Weights of a small CTC audio transcriber: trained on single English command words and digits, spoken by a formant synthesiser in many voices.
Rows from block 7 of a small CTC audio transcriber, named by matrix and row number. Each number is 128 + 32 x the weight over its row's rms, rounded and kept within 0 to 255. All counts start at 0. Numbers have three digits each.
Before each channel's rows are labels from the 100 clips, of 14976, where the channel reaches its highest value: "responds to" is what is common among them. Only what is clearly more common there than usual is listed. The data: single English command words and digits, spoken by a formant synthesiser in many voices. In brackets: how many of the 100.
# c30: last pointwise conv (model.blocks.7.c3.0.weight, 384x384x1), inputs 0-127

responds to: /aɪ/ (100); /t/ (100); /ɹ/ (89); word: right (89)
c30.55:120049109101109089103093103135173129155121156062116130129154104152128157141050146144131153160162133145104116086082128157100117144140126129107188162183108102093106126147173147139116154092179102097095146171101105113124117114133084163077166125140149123126131122105112127139112140105084085139098137099102096099156182126150161121087127121148103110172129145092099103076108161180094128119116

responds to: /ɔ/ (100); /k/ (100); /l/ (100); word: call (100)
c30.301:107169157121116155153152121119127105080127135098160141089092112107101130177147121121111077124157151114098184098123135104152147130130130115113112155123110185099169138105166119131117089142120164106153133093116146145092114150142146075076145107144111148129158072112081134150117081201092114106154122138120184190097121140128144145212102124225144126161144152166218104064113110169118147157151

responds to: /oʊ/ (100); /l/ (100); /f/ (95); /ɑ/ (95)
c30.168:129139145171156129124140168157093143085128137084129127113081129208145151155068088122124131074101140122089181110125152135119119128106117105169133147120118102077147127164121090069154139116070104186145087106129162153162136103099147131053133114104110090129119149109102099107161083140101120117132116159117143093110077152220126130138178211135105094119130114146115228122131126163146100146077

responds to: /oʊ/ (96); /f/ (85); /ɑ/ (85); /l/ (85)
c30.216:151139089098134178144075113116098171168107123137114107092174107117130159107129085108093160194165108165140090123106157142117123131183109112140130139108167164138183160113128103107199097161116081094104124091103121123132111045149147153161126136131140165134123088166120124108128122159134089168121140121145132184127127098173127133183155076176096149150121168123122198124124127093185132107142

responds to: /m/ (90); /j/ (56); /u/ (56); /ʒ/ (34)
c30.35:154095132106102174150105187125132137110109152128088175124123083142107096137111109105100163108098104159152120157116103125096126112114072129116151118106185137174177129079107113110124120081089110106110160125167109122160120092112112174159177094119189155114173137100169120168117128149119094125126127126122164060125110085162108045193111068202125128149105122128104152111144152096086139156116

responds to: /ɪ/ (73); /k/ (73); /s/ (63); word: six (63)
c30.81:101129131170088121078135159116101126009181096181121152089073112111110131099104157154065112159119152126098111142123143117127139137141066092101147125087159107105130180172135189156174099134126138127107120145101110146124126103155150179126089144091162144091133141154093137128110121070107116145140077117137096118148109184139132140146147077072165110110132108160114142063196083150187161091104

responds to: /dʒ/ (100); /tʃ/ (100); /eɪ/ (100); /n/ (100)
c30.337:152108118124130133116118131115152145117158102143114165097085151101147199084145115104087132107145123147124102135106148099144134106127168128135150179101121161108086140102103155139107136152133155133181116159057159116109109102119164149113173111103101164180123096126120116156130156152125137141086108094095121157153139104116117125135085119188154135138069133148118153135093133131114116167129

responds to: /ɪ/ (100); /k/ (100); /s/ (100); word: six (100)
c30.297:122115116141122172090161161152093157135133102152121195112088140116035126146084164098146157139086108105119135082177127129130131098105118141131124151139223143084196150084111176129169153144114125120100146134129149125125099126107095061188081145070123182080141122116134110154103130167107122130079122135115113115159145131073155115158065067220131112129134152124090137160122149135165163098115

responds to: /l/ (79); /ɑ/ (65); /f/ (64); /oʊ/ (64)
c30.140:158137108126106117106171121081137140147128067151100197062155172109097106155098151133077096094120151163116182134150137125118086156122132188131161098127099110154131121089138089116136081110111134157102152124130132159085122085102126124128152138098146109146120121101098115143104135120124093100096163178104108100136111122195092115115114171159108154131104117101137157128107119107096099121102

responds to: /dʒ/ (100); /tʃ/ (100); /eɪ/ (100); /n/ (100)
c30.313:112077101115140175125156058092113134146130174131083100137061166117184116108130124080129127142065127135140151122155159100091123161102100129097111155095126076171145143128126108111162167117117067138124121123097097122133157089115083137142135166111130133160183170139129090148092138139098097106133124120068137133041159158095090037112089128125096116119149158132132091161123152138091093072128

responds to: /s/ (92); /ɪ/ (90); /k/ (90); word: six (90)
c30.72:150083089169136140101123117093165113145152104107141119136128110204150155097112107136135217096092112136170076128135073135115122154129175119086187103117178083087141171163174140106117136114125141059102136122187151132149154110102134172177122177129153130104165102134107100118131098112108092184121172160147210140134106130117117103185078078170220147138109129124048120103185094080202151131147

responds to: /f/ (100); /ɔ/ (96); /w/ (73); /d/ (73)
c30.167:130086113187143148128171113114113165153053114145128127160113144160209104124136159124124126101108127120105111083157120116107135100168122075053129092133075064143149114164124111133093138158086143099137154120120123126162114097109109158119168168127090061086108136131134128105105099140170150084142120093116104111099082090107082125134128121164107155099101134138130116107167201092105067067077

responds to: /f/ (92); /oʊ/ (88); /l/ (88); /ɑ/ (82)
c30.218:136132174164127130138133118133122119130079126119090097120106132140143135158136111113097128132115169114155117111147171163084118082163092143100170090121123115105114146170126119154119123082136173130113107152088130117109134120164117195163160138121174111061147143103105173149090156142084149096110170097169132170122182105076112113169145080095132119145084079099086077156117107179076164188124

responds to: /aʊ/ (68); /d/ (68); word: down (68); /ʒ/ (32)
c30.336:141118147073110163117171138156114170097123123128120145140076200142132140136136099169149108096127127085176104140094208127144147127168112136172112160155095108117115124106108178138104114109155135102133115132161123122145119124160149120119074149133138127134134138137156183102185124102134118111100081211101118129115115153122134109094159164128116190132219095092123133167192094147097128137143

responds to: /s/ (81); /j/ (77); /ɛ/ (77); word: yes (77)
c30.78:172143190102117127155172103143129109151118129152142164128106122106115112140113143111107127096188187121134130151149090136197137158084097126125102117122064086150134110149106154173169135092135152114120157142084126158116072134187126151113128153173076108144125165139136145089114141128172137083073152175190121147178133200137149225121101107061145124054110132192113108095051091152159114134113

responds to: /f/ (94); /ɔ/ (91); word: off (91)
c30.198:136103131105106174174105117087124132143131090135107141092145095087133179101116163088165136127140100117114153117122119130138131121084133124138153138136152202099162138151144100138174087148113152165106131137102140189101115124150121141150140115132126068149106089118148098126159152087152127090169175075113095099169095091186112110100104129114111186186130138094150181110170208065179109101140

responds to: /f/ (59); /ɔ/ (55); word: off (51); word: one (28)
c30.49:139132179097153182103133100118123112202102127125114169150124121158095104134086184096109046166136126114109130120098105150184145125144141188122124217169094087135141117111114102131117139099103112105190131112131105133128188103124149090123101134079102138104133116192146112120166183159135073121106138107074113104166118143097116108103074173144137136102116108152212214138155147087105153130152

responds to: /ʌ/ (100); /w/ (100); /n/ (100); word: one (100)
c30.88:156101123123153158125104085144115128138130132100130102103109060106109142132068139135119098112104138110103091120139101120166148173059179072173139122094089104157141113147098060156193136102064156112153131140177134119100136148116131121103118140137158129119095124111076154094126139146142115104184110145152167109160106101113111114122115156098116145133079098186149169109081160057103113185101

responds to: /oʊ/ (100); /l/ (100); word: follow (57); word: hello (43)
c30.214:120151119145138089147144101138124117126090090153138167142138134154123078163136155099150153061170149132181132112157142119171114157111125153143171148110094132136129131099112145124102157130134143112134114108163150142099110121106079141127088152174117100167127124119139121164153096069114143084168133112141105128101159141101120133144112156117082081143110112120105122074112147193134136077135

responds to: /k/ (81); /l/ (81); /ɔ/ (56); word: call (56)
c30.178:057176171139150108101139135117188102130157114106112153138093119111108142128183106219086109128124138169159145136128074148139104153116086110148122103079103110155119183095113127141159080111086095119077132159117156095188120129123107108168131131113145153104125104125125148130113108128101130113040143124133134129074168126130170070136062149133063161137154140188167133146192116100128104072112

responds to: /s/ (89); /ɪ/ (86); /k/ (86); word: six (86)
c30.75:122121125168117167113239108165125194110147107148124112143127171123127110138069109129117170149120139114169128162133101143173106142120123135153138112104122064119196173081092156152137102125082123151071080130167141145140073155155063155086061156121107159127116147095135192107147081144097168115151119103180068090137185097088118073140085103166137119115111157122089095064088122167146144119120

responds to: /j/ (62); /u/ (62); /z/ (62); /ɪ/ (62)
c30.44:083179127174154089096140171103132098111142146113172109103169124157126125119140084158171187108119123107155099145148108116134086161087112146112127137172161079124126099151178124125122153124119156192172152164118081185099166137118149137131112164165128107111194182098114149182138125093103143098086109086111138136151105111081088087156122143139176115146151115087156135133177115115105177109137

responds to: /j/ (83); /u/ (83); /z/ (83); /ɪ/ (83)
c30.150:116108172104135095108148081119101161110126162110152086110134096083128161130118123110143115152144155123081120096117131119152146134111160138157155140096111137130121126129127139146128109139127183163141150145162154129117119133151083074140151132143084098113122142136109126192137096144081121104122162082121080072131208131055150127198146055119138140163106146118113111174105148122173168193108

responds to: /ɪ/ (100); /ɹ/ (100); /i/ (88); /p/ (88)
c30.119:100108093102141146116175116118101170093151084115117112078149119092112101107140126124157095067163134150162081100150111105115106104124109088177143115109160117128143106099131151115090131100113109146121108143167162132118116159111150102114153107097218115128059115135068117149110111141174135110144148185083116201098136080075152151142118138084138052124125134160130106157081154117119158070134

responds to: /ʒ/ (100); /m/ (100); /ɝ/ (100); /ɛ/ (100)
c30.195:096146146096061150091120084139110127134159173200092121097205146129131068112144132119135114118102165130074133131145143102157106058151134101131096137111164129171138116136164132157192129104092105130196098088106128120122134063163147130145123160125112117110113139136092097118164129145095136143136112185079101144140097095089069175123109133135170105121140110170159146114158171153126106079134

responds to: /ʌ/ (99); /w/ (99); /n/ (99); word: one (99)
c30.213:149114197109129178174117105177161148142107143137126139122177154142128166114194103136146150097154134135135102108093169158167133130177146123176085139137138068134108117119110108145134111121101153179121140097136068161166183174137165157126161141150153148138092141129196153125152138140169120199102152101126138109137123126171149076121119172092161117156181167135171162169050121081094088229123

responds to: /ʒ/ (100); /m/ (100); /ɝ/ (100); /ɛ/ (100)
c30.373:112142167166108148157146104105127100130126103118150086108111124171132133119106149080097147119133151140124075138112158124124107124137128114106161124111154122165145104129113049100087135095124119111068133169105184183167176108143095157096139149094128124137124106137132113119117066157141103105159088163113147087156122133090104176221147100194069174147108119101102154093178137125127139157113

responds to: /s/ (99); /ɛ/ (97); /n/ (97); /d/ (76)
c30.274:118149162137136174176105119127146109133121145145143127106099094111140080090106109104115126139166147148117097149116129164148189158143143168104163178124148161135122184093108161106155083139120100116182114134135155139180171121161142122118090103073099140139217176085158107118157145124135115130117111115051123178178139085107137145150133135172086163167121114180204122161123200156173093130086

responds to: /dʒ/ (56); /tʃ/ (56); word: change (56); /ŋ/ (44)
c30.57:129068156143113127102112101157101058116139093166119136093149104150130099081121115162174125062113149149113131148175066115118144102116099108119144105119093092119102121139112140141176084080122132139132125140116117101141168075185118144128079110148091156129076141134081102086142140081129078114113120102119211125178064111109055131118104112133150175145130167093107099169092139134176117110090

responds to: /aɪ/ (95); /t/ (81); /ɹ/ (58); word: right (58)
c30.108:098082109162105109121127169108096127123104129155126152115133105139126156145143069106206178134129157124102090109125119124141096110141085128189128134115110084157157133136111117133133144145151146140118174103077113125130119151104133124084107129146134077111192115111135119164105114105095149085110187118114143126094140105093194113175135124165160061160101146121089079130155133137075210103126

responds to: /dʒ/ (98); /tʃ/ (98); /eɪ/ (98); /n/ (98)
c30.13:163060154135133124148136088164126157162141104140113132076172116133167061187117069105111103088112110102109093101166139130126129102107156177105175164112116125126111121109132103129182143141137129124128121194131133119143121139107112130093104143111143147093190162118164113107157120177092146160133079156192174108160125155093180114169141111151154075113152153088103114096142061110113165167156

responds to: /l/ (99); /oʊ/ (83); /ə/ (61); /h/ (60)
c30.50:112132146128112106112114144118160138121113136117130148136145123070131102150085109125088116133112091138145099143164114140125123173121172086123136106118133137116112113135152155129157127157116103082132142127137133143184140102141159136147162131132100122114075085111162092138136118066095144118186193154114091178180165100143105149154109109200123131086149093182095100101113149127085113113099

responds to: /p/ (100); /ɔɪ/ (86); /t/ (86); /n/ (86)
c30.155:142085119123122157115127127121096103082171157087129154077103082069080092127094116154165101164132157075094112087120120134120106121120151107117118087125122131082136128115157115092131107124083103178120113122137091126102115134129104136097162101160096170098133103127106137159143089134115104087142112106096143172127165070113136163127106087197082113131177126195117080181093137148153138161147

responds to: /k/ (84); /l/ (84); /ɔ/ (83); word: call (83)
c30.66:165153103136115070131130145171165152097128076157103146118105149162127101110118112131176158122133092158103167153148130137110205152144165107144150083062079119113129124105128096142094106135103142123121085130122217163144144187087122134142130132113113105106091131139098143096100131124151181156100113140153160115091119102152109134132109159150105133129110190100110142048167090135145087103139

responds to: /ɔ/ (100); /f/ (100); word: off (100)
c30.148:119164155076117158118143117113141115108135117129132142124111080139152149077111095128162186100166181101098085143134104118148149134104127115134169099108101123087093105145158127120167133160138160089181172184094119172158139161154139118116109096130153084169147148126127151142088170145114153107110191094108147107170077073179081109095160136109165167124117200169117136131118078139141132120120

responds to: /ʒ/ (100); /m/ (100); /ɝ/ (100); /ɛ/ (100)
c30.169:064187113103156177122139142118079130132150139117085162100096154126096175099095079121091122181131167162126140116130136132075156123116094113112071054126129171150099143148115091105108144134119141153139148102108164139156160156086212111090195067154210144113131167134119161153105145134161161075125125135108139098118156117149120062050131068118136076168132111119135087148106163090149120103096

responds to: /n/ (100); /aʊ/ (76); /d/ (76); word: down (76)
c30.346:161152179163073093175177079088095178143118172131128167137167127169161122150081132158096089091118095093127150098093081139191113097114159152120103201170121132138128138137175080140101186127155123156171110084121119121172121105186127198145141138157088198148121136122108095108109116163083125052089159160182138142133106133174146217113179144076155144163106164136092115094084141184151123154112

responds to: /ʌ/ (100); /w/ (100); /n/ (100); word: one (100)
c30.377:109097114103131149086040136135122098138123136118169119166140133077136162147123112150121098146142141103062174122101142152116129126163104157126063134176098130106136095160155121209133155122118167126107119112098188140109091144138147127098106084140145153092199090128096152137141119101139146114098084136142150098093109178147160154142107127109159148130150147100202159159109131053180135129111

responds to: /ʒ/ (75); /m/ (75); /ɝ/ (75); /ɛ/ (75)
c30.355:105156118127136115126118138117156126134104096140117117107104075172109151084130170139137132106117125118121095143130178122157115125118086102139179088111120129106122166118161138140097116120097179133140155118146134156107130100124200119151148076132179135094169139154098121185126174121120156117121042111075151114128134134101146131149154103079196090180126163139110109082206183084108191118124

responds to: /m/ (100); /ʒ/ (77); /ɝ/ (77); /ɛ/ (77)
c30.376:096100107163176110122136085160115104105181135099134144126116110158150127125139086092164113131118156106080138101115109112145117096196179137122112121156110066126132092132139069090104108103119080152110105108139140125098180123115141129098130075125114167119095121112111104129162107112098144125096192211056136099103106060065129175134086110176171140164108117188106142139084111117123132089097

responds to: /s/ (100); /ɑ/ (75); /t/ (75); word: stop (50)
c30.230:137135166093115079150103150083093136086109176093125175105171100089101142087109138101096074125175151119135118193134130171142132143117101159086128065109129116127113150115133160146136137136096124094150109141104160113139110101121078130102134117148110119137092194100126122179130132146159130125154096085174122121149087090102175101005134139108109096128161181135174141158119142085195095124126

responds to: /l/ (100); /oʊ/ (86); word: hello (39); word: close (34)
c30.215:142110158181109106097123129144181142061134125111098142146142132142119120100146116142175177137105107117143156137135114152120102080117192141097117174126127128078118137138146140117192151113126124112127174112127143094130103167146156107146172136101111080160110119133154135200120152103165138102123171055059125129071130104135102097189111190143123137252088129176120159126091145129123122108099

responds to: /l/ (100); /eɪ/ (99); /p/ (99); word: play (99)
c30.87:136069161188168169028164143093119108102097137106126080113149078112114140134151138119135152142126142094151114170117173116084159127049170086154157161112121077127101148166141068106141081160127159074097148131174127124105122138169089134139157114197172129105060126145116148082148129112113135129097138152169132148128156095088144119186131138095135150108184088084124101074136129118123197126155

responds to: /p/ (100); /ʊ/ (99); /ʃ/ (99); word: push (99)
c30.131:126166103135130111108180088110124138118128132133130145074076113117089139096145082112104122021127120158122184108115107146110194115105072142108121123094126133096112111121101130123134155121077112120173185098142160187145116106113101126087091184161134098139149099138130115125111171083119176105149119122155117130134101152128159091071044117097183179120144144101119075147146160113147165145138

responds to: /l/ (100); /aʊ/ (92); /d/ (92); /ɝ/ (92)
c30.11:095123136084145171117121156120112091143165115160161181126113078098105088120130101118065122108127135125036106108139120128122154096113151141090139088074139121131200113111079107127151142119157134134143153106131098142124156115106106177147138147123115186085100096148134111135142150132123096129108148109070138133121171157109118181218035101156121112140081137156170157159179174167125127162120

responds to: /j/ (58); /ɛ/ (58); word: yes (58); word: timer (41)
c30.143:162123154148111188140109171106128109108159133090092133117136132164073135102159108101088157083137154180126166129139111096094122143118100154110133123073129073119163140115121144144095119133142144112128142140144091086147137106161143084112171133096167119117091119127128160093077139135179138125169160113065126116094152087104080125107106114121104146199146143156117187119123146126109172083137

responds to: /ʌ/ (100); /w/ (100); /n/ (100); word: one (100)
c30.103:166103178114119141133056074170126131128105122144111121096128131110112146164129148141165108183119109172067102133101161144147143128133165089121102144152180103128114139093085156131151127175144121153067106096179178167176116127116168086140127129132142116125085081099117106109162088112168151161132151141105164169077161174136125145120094057131105145109077096106110132130107165130216143145131

responds to: /ʌ/ (100); /w/ (100); /n/ (100); word: one (100)
c30.375:113154184110146129099096146124146131132110137161154119173098153072147133172174116146101094165136158127095103089072083098105209169119148133130085153154124073204079097119132112146135169114148095160144133130122126100147146142083181134139124126055107113146123135100127117125147135113112146155075107106087126154118226122154116134135131134109077124187124094089127104143156143136206140164103

responds to: /w/ (51); /v/ (49); /j/ (49); /u/ (49)
c30.271:120159109088098177163141123095161172066140097115126156095099132100179139137116157165136115097126106166156067122160120118087124136076103095104093096115136132188170128132168132084099118160088094100143119136105153154140095152094110181122139113120117145142128122125150108061123088199155051121131171110142127138145143131107072142059135090178129099110099118138018166157144149104152116113105

responds to: /aɪ/ (100); /m/ (100); /ɝ/ (100); /t/ (100)
c30.7:172130111132151129075159125146124067147171114086095095118172117142111133128121127126121098168116112112122101101163145159116116061098068147117117143174106132155157131167159074120089126168159094042145100113116130109112065144129143107158186093185133161167165104179123122099083106144144116060089117112107152114112139100103145086082153111156100111160117109138101095148090164149172127105152

responds to: /oʊ/ (100); word: zero (45); /h/ (39); word: hello (39)
c30.328:165108131153121149131079125152107159111171093184082109150030092130132111080128152145084123106112136176097132133147088162149151132099116068093109097116102119205089172132144135203117092105088108090098140171084117097102183085100159152156142188101165078146182185133113191141083103133170090155141195113105151065095109118139139153151155148140153157122124104103083108107145063165166119125115

responds to: /j/ (100); /u/ (100); /m/ (100); /v/ (65)
c30.245:100196124093166161117148157153134135107145129138142194115108116152133076082148115116093110114149130116158129142155118108119086141096147129108097150140111143143125146097112116067096100098074093104065129117126112121135182118173117142141100100113117181116134090111172093183053135177112164107121155154122102065087183131138144061123059119088138164094124159107122153130170100115138104117121

responds to: /oʊ/ (100); /l/ (100); /f/ (95); /ɑ/ (95)
c30.98:125084152102093142102052176200131113180078136148177120132078193123071115088088092174081176179147171146114121098142071153167094164109110123143112119161139101155110096112080148198122160141096136156092176150121127129080083119118119111142095211150197123099081213109152144191147120111148094134158147132132066112135166155131109153153098166176101210127092189121124120131142079122109107109079

responds to: /f/ (100); /ɑ/ (100); /oʊ/ (100); /l/ (100)
c30.137:158145145088147144084141158151150089117176119107115123104103180083124180089136166133096099124110100102157111119095131145149165128063087082179132110114133113140153118135138110098099142143113131107115121116090145130138131116137116127138134121089108101171113140099151166088153192125127098101103119123164082129151098096128091117149106128196160185116085113111166131068126164178138161093099

responds to: /z/ (87); /ɪ/ (87); /oʊ/ (87); /ɹ/ (87)
c30.64:108114112123137107095141162111129121151096096161116132120163107147145128075184099124171101121138103117155117150162122093161147179060185117154130098109188103151121164112122182108130123157096140123130154145144140146174161094104126140152128141123117110113152184136107178102122084129155137095143114086139108164069081135079105101073100063052125125148118165175115149156179127101153099079107

responds to: /aʊ/ (87); /d/ (87); /n/ (87); word: down (87)
c30.350:121144136119147199130119147091113159115103067165129116133122134143140118121099134138162131102114108155147139121156132109139121131129110112167116071166103109125089124149114169124173116127105157113161111114119178081121140139119124153106109126162118114105118112120104150092172151132101122129116113059086142120148165166098125141161153148089089090090034107149173117125132158168098119128162

responds to: /ɔ/ (100); /f/ (100); word: off (100)
c30.159:135143101068121186152105113113186134115131125095122115112104121127129110172112079104129156141138109118154099158145111152148139087096088113099104135127144090145108100119153129115098126208165152105114138071174152121177122104097103116097162131154066086108096084151169104101131110110078152104072104157144093028154152108168078105095118118176095152169117193075134169170178148127138121134148

responds to: /aɪ/ (100); /n/ (93); word: nine (93)
c30.58:107115132109062102115153153160142115138145121121090207144127094120148142153139095104113132129142101112139168129118168159100096131133084113111208177099105147131139107109107121128109174117147121157151153134158151116151120128161152131121119148070103142134099113122089104153102183165101159064096154154124151191100103117176141171081159132167141121090123118121089106135067104167116102093152

responds to: /oʊ/ (100); /l/ (99); /f/ (96); /ɑ/ (96)
c30.203:157090198107176133172137130123132126112116130145086094117142102149174147143111153133123146108159156135146148096144095133165118171096133183138133132112124145113126114141061119135123135138158141158137112136088117157157116158126161094111099153112127133125100107109163116118154086149079156099086128113125076149141126113104122117088136133091146144167135141108150128150096119103123082098146

responds to: /aʊ/ (89); /d/ (89); /n/ (89); word: down (89)
c30.280:144162140110146126126153182158152125109109084140135171099128100162157132089159153102086141095119096092112086161139131103135150112125089118175102120151144104153149144149126119122142149135152174133147131123125120140170136147114140130097138144130150131130150084168126109143119112092154151114153178095176144142190164089127105153130129115113128136107098135172107152103139175114131146130073

responds to: /aɪ/ (61); /m/ (61); word: timer (61); word: down (38)
c30.191:125129152112142155114114145162135180127084097141142166144173149093141132143066114102118120158107130127188053121131113117170127117119152116117110139170095113071164146107083097110084159139101142123122137141133145122096120109141165116100129136153141062096162111118095142181089152159130100133178100172078045138176115149126115185106116164158098127139157138085083113148150104095097069065085

responds to: /ɔ/ (69); /k/ (69); /l/ (69); word: call (69)
c30.370:157142113159098130119103184115103122112124146121126103118115127140127144086110147132089139067131118100142130119139149128128097177140180147106097138148125152131170129123110172147101097154083123138136148138126129112099147140103155119140142149139106130165135149150106132121118115123037162110141080126096134128089172067146131090100113141152118127109075143113177154107192191112147098169100

responds to: /aʊ/ (82); /d/ (82); /ɝ/ (79); /l/ (68)
c30.314:152142153120098112106146117126105119106151082109125100112112135121093131098150171147083119124152101125114119139074138101174088106128123115131082141128137138122064186167116125138146161107098099094147130135091126092149078068132138145108084171163109106136127148075146149114157148098110126135093072101205160090115149113142175161148117142149125130098081109168141127140129179117184137220083

responds to: /ɔ/ (70); /f/ (69); word: off (69); word: next (28)
c30.281:177147111111119073144094105131101122142121122127192194156133122108153091118113123143177177111178132135097086168131127147114132094158123119109126172162134155225096149126139111124167100099094107102109093153118100123124105058121141151112162094166112067157175092135114162143065123157151102129146115112136130146089121144100163138074109125078085175176132115087152149130164101146166142102099

responds to: /ʒ/ (100); /m/ (100); /ɝ/ (100); /ɛ/ (100)
c30.188:120137110104162126107114176148145105119144085132145139126112109127146146140140114098069120096133119136125153137118144077105102102150150088119092124157096122096125116116151112139108128072128058149114116101139144085094137161117148111125133140115137121078170153109093104135125122130134137088148177103140180153131091127146073136129101137105143079143165129104179144137147090130104144098132

responds to: /p/ (99); /i/ (98); /ɪ/ (98); /ɹ/ (98)
c30.325:151130133097072130134083132096156119152090115098154109122101142103151118118127095132131128139146121172109077128144109107136097111112103126131149198179140126092131102137112206128123123102136122159102173094128101084153117110103075135102153147106118135123139123122152049134135112099114156146107128165071115174134135142152121159190115119118129119153090103154158100100186152128141171132099

responds to: /n/ (100); /ʌ/ (84); /w/ (84); word: one (84)
c30.96:106112128128119158166122117163114103152107160105131120180162080159154138119092122168099106165140117139037172127122205121148164110084121187163104096117162121145142118122142109141154108185122068103129161107168102137097150199145141138094146140124108137125107119110153107101174071119191119114110156171119155108104142127065132153092098133185127093145174148176118153126101154074108110105154

responds to: /z/ (66); /j/ (52); /u/ (52); /ɪ/ (52)
c30.53:150111113177138106126155140200111155120130100149070114163076142106122172167097134107157153116095038108106146104188134144121155142109109140050135063097107092154080138127081153105122175112104136130134099123138195159143107092141100126162098105118105162121149139130105149108116125166111091113101088138117104103103111102170112074161101100166160058105075155124127129134102100110144121085094

responds to: /ʒ/ (100); /m/ (100); /ɝ/ (100); /ɛ/ (100)
c30.160:083071156124106063102090148130150126104133138121138101086141079071133132126098134112108153053159129131130171110138152153136186144146160081121092138145091148145099086136133128188176149092129101117108147138190133115121135169169112150133101177156163098078142189119094161156089135128067141125145153095112111164115160121089126159125132104068178109142117132094169101145205108107176131193112

responds to: /aʊ/ (100); /d/ (100); /ɝ/ (100); /l/ (100)
c30.8:109166128080107125166116115145112167112197138142092136154095163106104093126098170147185150157133099176110123143062165155158111155139121141154130136108094149177147159122082114150089130096125130106116122118067120140117153167142127147192124131117083125124116098151139156139121125141147126172100169180104117119197156122131096097138089161117125112118108106172078180148116122226110087137126

responds to: /ʌ/ (84); /p/ (84); word: up (84)
c30.179:141108157138122141137118110154124095107080094149214126127119133122150108158133144115116130124124197119127104126142165152118173069119159162101117167143141109113172116114116099117047063179175106147098151120120118107141150090137103130140146099086137090101082147118155171177122129106108113116156136103133145188128124088136169145124138066092104150101134085148055118116134108185102136127105

responds to: /n/ (98); /dʒ/ (80); /tʃ/ (80); /eɪ/ (80)
c30.165:108101167098129119150119107157142097138148148129129080108182113109086084108090131160155137119113181155040112134159093129154123168134114068117125109088129156176162135160210098134145131092126120085108110085129103108176148103209130206122090158104115092130122123068069080124145099078140078140093123163108168172124160086127129141066141117151107113089148118091076177123079114106093129081155

responds to: /m/ (62); /ɝ/ (51); /ʒ/ (28); word: measure (28)
c30.378:100185111156104151104100110122115130100146180104090195150122165104112165154205114097130146140156141134128115146133129130139133118156132145170104071110176120121205233148111124147107159172176149141154136151142124097136117119119171116114167157126134164169095097142072122129142124232111128121136104120117196157130152068085158104140146133166155190136126116116144121121139175192116172074104

responds to: /ɔ/ (51); /f/ (51); word: off (51); word: up (32)
c30.217:110152099118093127115080112149101113119110067147160124093108130082075102121084121072105149126168167140101114117149123157106140175133134104090131147119111070180150153125101107107134120136089093169076136163109115077130090109091122143126140136082138113118108122086125114145086149169129134148022133125144201137123167039129124136117131141106102137110129173131066154116133148121121166145126

responds to: /aɪ/ (100); /m/ (100); /ɝ/ (100); /t/ (100)
c30.227:132105126172095163122157154089111130100158122101152124076067082128156125130153140156131138133090084127113110132151102153079112137104148097150112119127157073117154114122150111113143097134122105047147092136128095078148109164108131162140114089099119137142162117126081126114160142196167117180167080136180125106089152119189138122129076119090068171127137129108135082096126118137088113163093

responds to: /ɔ/ (98); /p/ (96); /z/ (95); word: pause (95)
c30.1:111047188168132151138105123140141093082091164091098122107157096157113067137129116153130105124111185098122110117119118144155141102135158138152086095084163079128127143121158113136169129095124135034082115138128110079116112082148109143123142150101129094125105141146132155115156158141141108159221050136119102151159051126074124156146104100128099108092162112181100081098188147122081152154137

responds to: /w/ (36); /ð/ (35); word: weather (35); word: six (26)
c30.163:148171084137144142168096175126125156147128090112114124120065122130182142128121138171121123094138134145139096105135125112135118103125163143153113106092157157119123091163190155146097116102095177118072112096099151120073075119124149133217150151115183119096144134111158123110115160105101130130088127092068151115170107129097109084132121160116052123142155145143151069125087128117105112131158

responds to: /l/ (95); /k/ (92); /z/ (89); /oʊ/ (89)
c30.232:101114121126084105132157156099094147157120108152170156114148139109136066101120126172156117181136086119169131081120074094133094170072145152112127114117149153158141124143125072143125161112134105108178125116109090077137144108103129183092166159123110115126129122137156105144144106132146128131107184110060183148116072160090078093169090126174112157169136163164089133195108080127117084102110

responds to: /k/ (100); /ɔ/ (62); word: call (62); /b/ (38)
c30.132:167117109136167159133167142110118112115154181103127118131101114124203174130109061146123120084158146173128163128118189144118161206081101095131092120106164142178150127122177142130135153190107145122089077092130125125165118108152098121135123157133132142180172102105082116159118149127112198102119114132131147130115159133158112076135125104105092129111168104104123106157172092152193142124117

responds to: /f/ (91); /ɑ/ (91); /oʊ/ (91); /l/ (91)
c30.52:125114144126102109130094117130142127135089099135141156164109171106114137086115185148150142107164128137162118090139144186150117130114156116100116098084121139111174144104160095129134057109101133154106106101119174127114171134103154111115146141077115074145074166113148136123127097146152164077135095106117116128127162112100105118081128130137071137091097062150131148138168097158112090099135

responds to: /aɪ/ (87); /m/ (87); /ɝ/ (87); /t/ (87)
c30.205:170135147101168131114139148133189112121149134137088149148125094123171117140071104119129127149169110111085127136154151134136083106156085124100139107142120143122113108091137121174121144187171112133136168155095120190122138137164149117112138135154121092148170153135124110202053180100135154113139139136133102113139103117168176104076102138093096161114074104079102102139081161133143129141121

responds to: /l/ (94); /f/ (92); /ɑ/ (92); /oʊ/ (92)
c30.293:116107122166148137083112074136122154157110131129119102123145115079140129159133136126159105078132137097175081082158158131138086168174206123112122070126126119126110089132162144150126114109138077080105146115139096099113126105146096123143102116115113090108102157171112158121162099146140137134108121144075093117110110131114230164154130150137148092084102094170077141117128124166105170165133